From a checkpoint of a small image captioner.
Model: 6.89M parameters, encoder width 192, decoder activation squared_relu.
Training: soap at rate 0.0031, batches of 192.
Rows from block 3 of the image encoder of a small image captioner, named by matrix and row number. Rows with one number belong to one neuron. Each number is 500 + 50 x the weight over its row's rms, rounded and kept within 0 to 999. All counts start at 0. Numbers have three digits each.
After each neuron's rows are labels from the 100 images, of 14976, where the neuron reaches its largest size: "colour at peak" is the nearest of a few named colours to the mean colour under the peak. Only what is clearly more common there than usual is listed. The data: rendered dice on a table.
# gate: MLP gate (encoder.blocks.3.mlp.gate.weight, 384x192), inputs 48-95
# fc1: MLP up (encoder.blocks.3.mlp.fc1.weight, 384x192), inputs 48-95
# fc2: MLP down (encoder.blocks.3.mlp.fc2.weight, 192x384, transposed), outputs 48-95

gate.372:482515431517412444525485499464522481530514500539419587537426458406444504465430528550508497542524527549508478594512499557453532569510314593549526
fc1.372:546418596438532560439527500496493503507490499560499502472523533517524481480584417465563490474484455386547484374390596561543510448519522438526504
fc2.372:473526441390486413481568509379481506514512481512551519503407482508534450474506478504445499519380466506490485526428437565490539482476358533462486
colour at peak: brown

gate.96:473543530498459519410372541479442444323403465487581505466489515502601601548510523448543452482497544483389597490531503520493528511500392443505501
fc1.96:431559545483491472512528494501522525550478514540431461435528483532583485499505440517570500518576476514545566493525499445484472506520409533536588
fc2.96:502559506508584470438430529491509502481520536447494477375449508456514407502527464490513518479428569542386505512532518505580581510460500481493614
colour at peak: black

gate.234:560521494475506435405478437409504523447467491488600593544514523519510491436452575495483525508460560495465481438498487492486517548443497497512571
fc1.234:508557526509534504518490499571495419513496520527500447472503363496492607476508469408503467449522493507491600523512500602513494466479451497560581
fc2.234:499484512562521501505593382449491533435457487505601509452468488539495418428534452446448439382509525346495521390437544504492484535466492437539463
colour at peak: black

gate.142:485575485458504540481434457518513470456573576491576513512639448484518499516504475488440490508434425525526457519488488496553489496491499503445493
fc1.142:479478529506540605549414533506576469535656572518502444479432515420487479502497507560428491569402506515561523537477541554592459498443482523432563
fc2.142:481500552521543500705490471495497509506434529498508387523497492491469460510513539503512570511541617463481448550461349520466602573524543451509427
colour at peak: pink; grey

gate.252:462510390440548433582475433470557487445424507539542492491464460517513506514533462499412539385546503497561504491498597543519502552461472431439482
fc1.252:471431412350578495562544473482547486526498492473551443468500462633548528657455488484564430422567564538459523505434513482538459483434435515433477
fc2.252:537417497520467458489422493548479461496590555667491505533447501507486415493490424600476607485462540451288500505562451446450503475447533612515487
colour at peak: blue

gate.103:473479525527475534500506493463533539547461512463552486448553485485480484536510588502502551502517409440437493509491490578502531572567502514501446
fc1.103:561516505426504484441508498507407470504506485534512564480506546463601592518559453534467463520510598563500565510516463499501439433459512500411571
fc2.103:485462506472595494475545504463403466489508498488473516528588507440523608406618532552595523459569540478444588491625530566506498486509516505451541
colour at peak: pink

gate.45:497425488451478527495424479505504504469540489466551540527575592494492478546435556458534462388479535541503445521486498509507434525555547526450406
fc1.45:526433447486447518503322438482493537453515393512533497414612473473449478489489590477480471422468510491511476492491482494493481493507443556468503
fc2.45:452561500453497499464430430582423461427353520493442471512563546543641550418520489498536485502494427504477587506505550536384417474460525518404481
colour at peak: purple

gate.170:513591481502502442505524546446473471446394442484406554545516560439399494475499503547437583543499514430543445512444552530417454498567470489478443
fc1.170:454535418545506459406585441464450426432438510462366434531541456544398501478498510642592556513497517416496418543479582526399520496576475495484492
fc2.170:514546517557530526593364447465385501487470470552543438497500532512570451495473479535418507442461451454495392583474483502539495474465656557506506
colour at peak: green

gate.224:517534473565502520597489515515543468443318470489501621537499539516502584500390479625493539539555460545445501509433460551483479531475469495516546
fc1.224:524507508530580556440533560465484450511600482479527478371514458503592433492526534470491436502399541511615475521479600531451489539517470435487510
fc2.224:466423532449495549557549373495506486477507428539414469563497573521570543534534497573537471629527506551462520501613505492458481549540526540483454
colour at peak: pink

gate.78:448486449531457389507480531442559450486508420465456518600499493485562538480488547533446537536472505400526529636511522559481480444509414565527534
fc1.78:468516474488452402542423444477530432508496505522460553559485512430452483440580466467435652499497429483527496480473461532444578495500499492465498
fc2.78:500506435545489472479524465379504600379499397484535445487491500566559476468480520534611523476554436485504512541521519457402498509568491462494509
colour at peak: green

gate.82:449487538499501504536502505476629387521576462527474448485553492522479495549501428540511453599553572489561435438510495545423530599403535503514481
fc1.82:465470435445489519513471490601489623470423517447429439578498521569543486462409535569531567452467492491500489478543495555556507483506472605522518
fc2.82:470501447375518478496377483494443582575591446584502477435428513379443453519564545405536513509456520520514530520420427375511538451544487535498494
colour at peak: blue

gate.239:534573438453662468507491433513505488512559426551447497528493446474531480541495467541426467507488495484561475514477489513528539501441492549560554
fc1.239:412489486479473503499478595408521560470472438497470514507538493591385500476506468462566551495485499442493475476509415503511479397528464500468437
fc2.239:515495508509496579469508463434481602491446463520507433527482518462545610503501456568511509528516469455475370473539547520497392532481462511525485
colour at peak: pink; grey

gate.95:521477498473471500551460490519549458551547519450537392525486548513489441475470485383497533546368443613526536429516519508504521531487489505496553
fc1.95:474508507501507467492594511517382522520444519483418524469503413487474589570503501572538505500642491362454477504525475541522558484559553482479457
fc2.95:555499447499520445487503599525511521512530461544445477523500502474568502599542482482573488475420458499489505525508486508462583487515532522453489
colour at peak: pink

gate.238:565568532486551537535460480510502489519553429475494457533462495493584436497428453471538539482521488493572495580557493461586543490499550467386464
fc1.238:574508488491543524502520538472479421514565497486484433656441507426545494494456523480567534464498503519521530588652486424574478496508505459403473
fc2.238:490492506508451505488488505465549446494466539474509463499478488572563407457588481504405477496494525515521292537463483443680530474472530504476557
colour at peak: brown

gate.302:476424481529424507572591517566515444438503492481442421470492550443527526423589535401535597549540495513476471501487540471513398501444533413566509
fc1.302:443503491514501510521591484509503456417406492508386445519461527473494468488647490429475560504542458479529433537466612510442426543501601443530512
fc2.302:573410456530381504524488664495488473544452489491578526566513545549500454480488535439471606507472442482509481572523517558466458487466506550500456
colour at peak: brown

gate.370:515474498561528473524499451487484589546513374531304501428548568585530529509485462623531487541495484374572479387501570541462574494508493409474679
fc1.370:442364364501591534485448575519480491571623480525421450558485535454365504471474415575471483497482422395550441479444501580570544417419485600535543
fc2.370:361471470490332446557532490431639550497411487498468483411551450460582526475503492507444453535603475498490512510521494478521463507535400509498431
colour at peak: pink

gate.254:504426540490443517491448487452447470499539444575488457593503464482389489451533478446442499403537484411514555458464418535526484518551477538440414
fc1.254:494506495557561523535600511547571497446422515533516503350531517444532490525517506515547460598504567587506485456502512460408582438441627480488569
fc2.254:479474508516385508511606536456437526468423540480546547473555508506579418421466452508508503625498493580523500505574495479485512446542505499397473
colour at peak: green

gate.98:531580508551457426538487471491510494578542477468498480528528413510479390386499357460506551424492581576495535443469518497462473576428491498495545
fc1.98:513482403506557548501511515551397491493501520616383485492470498420528520592522563502552495546521473479501528549449448496384493485522550576471524
fc2.98:522518548501578499458506418494491493474534468442563504554483481528333493531514480492552494572531477478488488449346510465575525435462528552515522
colour at peak: orange

gate.118:469560486478402475468396450497365481508441430455503509491568551550621541584479500377587484490509441485484515459553510502482488460539418437507516
fc1.118:487448456463508534482576520531575572475544478450503495482425502454415469463524459532491507498481494539589482471558563495440403547447538556477446
fc2.118:417445505462496483555495482494529469530448516549487509499600580646570505490433508442487490499484467463511486471523494471443570504550608414457484
colour at peak: brown

gate.292:429464495500519504468499480497536472525455504499549524519434558513402460595458547507470482508436545528461352450534561502498433504498475511429402
fc1.292:530577507599468515482392544447463465483518580433513506409618494582523420520484492506539481495485427540535596559552500457486524487511487499498515
fc2.292:560551440519480467513452467473586485572472452493453516515606542523561585526474535482520517580511453504472525545473565540547525477554564490475551
colour at peak: orange; pink

gate.147:622524488578514428552503524442487473496422459505477473497496478407385468529433616575514520456494500528511368504461565478536535544489428536499453
fc1.147:497501538515519438502562470518504504560485495477474484535476630520445505499468587509494547490455481502566425501489515470497572476512475524490433
fc2.147:446445555613516452455525503464532497432565552533502498613446448475500503527457478504548548562469434459506513525517527447459492542416490482463469
colour at peak: grey

gate.266:565513398477579448430449532709537471504545466536570422470498473625433562560503479512493457489575490540492432357492576507575511455470535494537499
fc1.266:571477455521567499517502564571523535603550501510488498546491498508457520491522457468560507395584477474511495381677549499510576409534359528500473
fc2.266:419479522500537581517516509614494406531481504616505530424501495522412476475449433440464491448525631461527481442581588505414519464538510534499483
colour at peak: purple

gate.154:509497508487528522511497477571656480491497485527458471472428470538505443542564468505435505507582526521452495504412536437391480359511503507544455
fc1.154:456466498534441457526448432401436568407461511470568554530564570490457507458495482499528454486448521474448516539540449554515507568504493516503545
fc2.154:486442536458518599512619498508377495533491531505471498532518388506500614488469511521464512551491557528512470493539531500522470419442523505512488
colour at peak: purple

gate.57:478526626535581450506546539497492525410441479581539432575450502426546568507510522399560502474519540488445462493526486568495525442420445514525605
fc1.57:571486513503600566488489567436515551566376486429450614430538460449472430522429435487562498501633659474533508536459375493512443556456509463487420
fc2.57:489442502584659525532572515427564528470489583527513499583500546450436487544447489455494578508508462476508479509453501436446492508505488558585492
colour at peak: black

gate.359:372504486502462508502441532479503478555453541467482489517455489386458493458534507500567519561528500599494470491561534508576472501470448436504516
fc1.359:468517464474519365512474525447569493432484469517379407454446523512527528400484433411462625497411454453542532496538461540436522464453528492527481
fc2.359:417469397534529545477477475566508551600528511556613526521485498507497447474540502608481512481514505480471503566493458548545499485523475430541455
colour at peak: green

gate.52:493501534501508498490566499517508523518539445488397465505510549504485505534492487476463502505517652553540569400499489431459580518565468446526555
fc1.52:498522490517533493520492518442519486509508496459375503426505554514470506492496503551495421503544586491557436420516496486476492461552435434398472
fc2.52:492523565477526497516473476513477501495484519508553549591498485525569423524428556433462471468493468576441512512402500426460505429556552524401622
colour at peak: black

gate.344:530565590530548540493519534522458494491494515506618455507474477421520473456490502484489402491522511491550496503522503490429479483533547529482487
fc1.344:545379506442537448547410457402469546558487375555344508488606553516455492481471489539533455539523404509496494413435503508501444399446506473481482
fc2.344:388494487576507551488474581502490517375414502496570516503415500566582505541502628490474438430515554489537589511490584527503497508448456481522527
colour at peak: grey

gate.141:447512541512489385418490570558527503405477486443581429515497513498538569427490562576514465556507471422520438491485559527496482499588511581558495
fc1.141:563444526544508466502539515421417485547546496577405464485490524470496513491493502515541556505524442476473474521509429491471486405584456497501592
fc2.141:402504399454572425448514609490490519479484456361513545552520454516499430557492519543490521544471509514493537500473521454573452521502523528445522
colour at peak: pink

gate.120:433547416466474489548519528555495483511610409571518413566520526412440608483381495474472413523457557473559488507513476466468461550551485480526466
fc1.120:518536570380417537525575535449544545542595493447534558531534488487542513408509502516500473525410486542612451512469463521482550507462478518511423
fc2.120:540439490503493368486474536475487499477611497523574539504549527541515530433513570501522484535444460525526552502427516390529347465489536508449515
colour at peak: purple

gate.253:467496437425508520511502520588453490498539537406409455502466474440480418519486487447497587423455510621480463376516468481484509502606420501476500
fc1.253:567526526525574460541579499385522557498467481685595470476515522569518531436595468582584466560517489469495558583476535524520509509382609493488479
fc2.253:501483496546491495448484497444496553451512501511482461475477435399539500487538439510553550552515467490462481532485513459484503588526463486593420
colour at peak: purple

gate.121:564544596495552486507451544492554515417545478389459486508585472480559438452507502470497568515533374468508481461531497524505580567531487471515561
fc1.121:519508527493478513483456501405565513535546497340485464519525512554527499446521421517538524536416501522501480484511496467511612545504438446505502
fc2.121:492424524508500561513521447503457512510499497553658544480492511470505494486531541491518489477493484467535433520506373519515543470527512499498447
colour at peak: green

gate.5:496500480519506390450511497462491506570500415481551445504461431579511527531518524545489433545427530514555450497493525537436506499513428512480446
fc1.5:462619450516430520512448530393549270483510496513441476496500458517386550463554461534488483513501460525524563460482496514540507466512491528509509
fc2.5:463399436539512441532534407548511548472530476516517465475441494553540422400517642402410538500467460492490483450485517484455478504417549497531525
colour at peak: green